Weights of a small image classifier.
Training: 8300 steps, batches of 256, held-out accuracy 100%.
Data: trained on scattered letters and digits in many colours, 97500 training examples, 21.8 epochs.
Rows from block 6 of a small image classifier, named by matrix and row number. Rows with one number belong to one channel. Each number is 500 + 50 x the weight over its row's rms, rounded and kept within 0 to 999. All counts start at 0. Numbers have three digits each.
After each channel's rows are labels from the 100 images, of 14848, where the channel reaches its highest value: "patch colour" is the nearest of a few named colours to the mean colour under the peak. Only what is clearly more common there than usual is listed. The data: scattered letters and digits in many colours.
# convs1: grouped (16 groups) 3x3 conv, stride 2 (model.blocks.6.convs.1.weight, 192x12x3x3, each kernel summed), inputs within the group 0-11
# convs2: expand pointwise conv (model.blocks.6.convs.2.weight, 384x192x1x1, transposed), outputs 0-47

convs1.95:434553500446543534517454552415450455
convs2.95:412522417476554422563510521505518443540567505549521502434493554529589480526586553491530385500413392496537516493409480439511510500425410530456489
patch colour: pink

convs1.71:442445555532542458436449560549537455
convs2.71:437545416511511500567516533506457479526522490524473443419464550538532500509485508485528395492454413492514474485468513496473481470372468556504489
patch colour: white

convs1.26:522591554552447489457482512474581446
convs2.26:534465514477430438504506644505446523474429517474439515520484501515510505451429455424513512600500551511420436485532531516395449504506552471610480
patch colour: grey

convs1.84:484509472400484483501470518414442420
convs2.84:465555431474462460489497530526579469600567480429578533456532481447448467529505506433445446494440432527510569568442515407570588555451430542472477
patch colour: black

convs1.68:547539437439442511535518432438433525
convs2.68:523473533448487512503516581549428541482409497503428469533532537472498456531458449460536531524520533412453368515518502511370460526532472492610406
patch colour: green

convs1.105:514566554550553551548545536551551563
convs2.105:491484497376471453482570617510516514461408502479529497495504523457509364487471433398521497560489509473448422504507531495506461576500494510559469
patch colour: green

convs1.27:544485514429467394437503516495433459
convs2.27:464467514465511497518454551503397345400440411553404464510540477519480511491495492556533534526467517449480548449438479430471425412513499472534550
patch colour: grey

convs1.97:511566560535533569538557533547532576
convs2.97:493500497381466455497555627484500492434385540502479497494478526462509362483451417413520501559500527455469416516490515470476466572485479502575455
patch colour: grey; green

convs1.166:450472465483423503443431501427475428
convs2.166:548500541523407535485494507529527528444521504492471493551436533387584508408362336491499523526566538437364499523560524547474461509510603534555462
patch colour: brown

convs1.60:543546447458448539547540429467437557
convs2.60:520471530447430479477512605530475501480396485490467515523528518444514450517456465467515510541503514398429385510495531502377471545533504519598444
patch colour: grey

convs1.37:517571521515574581533529568484563537
convs2.37:504509532428475464507553582503530536481511544493547506523465548472573465472502442422506519561516544467477388568508551521464478556513565514573447
patch colour: grey

convs1.111:563552521555558537528560546556556549
convs2.111:502496483359467445520584616510520487478454494461502497494465527483523327495443455384526478551486515434456425510481545479481467560485513521575459
patch colour: green

convs1.20:524459429525421432442504422514475469
convs2.20:528463544505444453488472562530433520402423491477459492563487524386502470495436474467508547540520553338409472490494527506413456483535588488625416
patch colour: grey

convs1.155:424492492444530440457433432437536514
convs2.155:518443526473456435469516542479436590397436525504431513534470470447529497445427389452521524579542548418442470433494488519346453460515545488530434
patch colour: grey

convs1.122:435559529532508460434517447437553433
convs2.122:560464527512423463517486579411471573443473570540463532515460534466536498439407382419487532569537522503462430506598450549460419561505525486489439
patch colour: brown; grey

convs1.47:503506447500455505439413465490501388
convs2.47:461434511470504513499501510530466398382436390518376430523578472485471507549482536520563516482485511443448522413421512416443440379556533452522504
patch colour: grey

convs1.28:518554547535431506443439495447560429
convs2.28:538449552518431452480483581524447487454434480478413517552514507509463548417437438458502513556539539470390440432534541542328489460479566469563497
patch colour: grey

convs1.161:461493466461417483450428502421487434
convs2.161:509528524538436574508506521491545568527509574481516433514479515441465559471405348523514483477529487483442429568523507595461528547506539555516436
patch colour: brown

convs1.29:427451433476448471481467431424479464
convs2.29:504540502537416544439558502484548593555557530458497481495569485480467519514483474537447483428541469506471539564536551556513574520514496504452416
patch colour: black

convs1.118:551545484444449457452565572450447478
convs2.118:437508417499522430588495532469474516519487486548503484399432537582508509495515505454514407492438418503513480456495514518473493471358451526491499
patch colour: white

convs1.189:561553532501528405454590476481488465
convs2.189:556469500441416421504511594483512502433448549515468531517465518494520438416440379411481509590512548484469488502562499491481429580515518482559457
patch colour: grey

convs1.174:553549555536533565556541543564559527
convs2.174:502512513327464462522584565544503491473450477484528522518506551440524352505471479420527507567487534422445397513488593473452467559511502516575467
patch colour: grey

convs1.93:506463494465469480470493466513387395
convs2.93:508487512575509520483523462490525615507528557540510519485571454525454524530417470554505442459531449474466383512556554603477484563485539563491466
patch colour: brown

convs1.23:434509529448531542541429545423447460
convs2.23:468510417467498399508499545415478501525528483570495496429406525574528501450485482468483448504456471503488496452479512488481499476413425501490515
patch colour: white

convs1.81:509421439425441483427505433492518483
convs2.81:576422548510443449462484518497453462340441493483426520557473512430493510451430373457483564551554573454433515452481494541390464462542587518580445
patch colour: grey

convs1.126:434484472476481439489442436419488424
convs2.126:533512584535458586478488504527467550443442507431432442578524486462486516494409470515538539487561533456380489502514477563357485506537559513545423
patch colour: grey

convs1.11:475433553437561546546424490474480557
convs2.11:440541427477523453641517522483452448525529514590489429446490578540574488507547540487533413488419435491524477457419508477510502476425466546500463
patch colour: white

convs1.92:438469505614481461445500470542513566
convs2.92:559460468468404406488464640451471511409412538502486594533511497483511478412445427443475523668510530471454481447539485471455476518518512439540478
patch colour: brown

convs1.124:430542512508483454445471435415525431
convs2.124:612421532505431473466478575437474528404488547517436496539447494469539517414439420423479547586563579479463525492555491564432455498515568466520456
patch colour: grey

convs1.9:544474444474421468424503558493530421
convs2.9:487411493432450421440441554493428405393439422512410528527536461450510513482523510514492513535489553485481505415477489445411473477504564461583524
patch colour: grey

convs1.157:456487471461422502450434498415490427
convs2.157:493512544515441570489501510522531571490501560471523470550464523423495532455332344512516490495545494437395447570542523593425498539510554603526435
patch colour: brown

convs1.89:496443481487436443451503448513414421
convs2.89:549506546544496492478536519538514572503498545477447405541500497483475511497414399520524499461558523454410371516536516585404465569526559553509418
patch colour: grey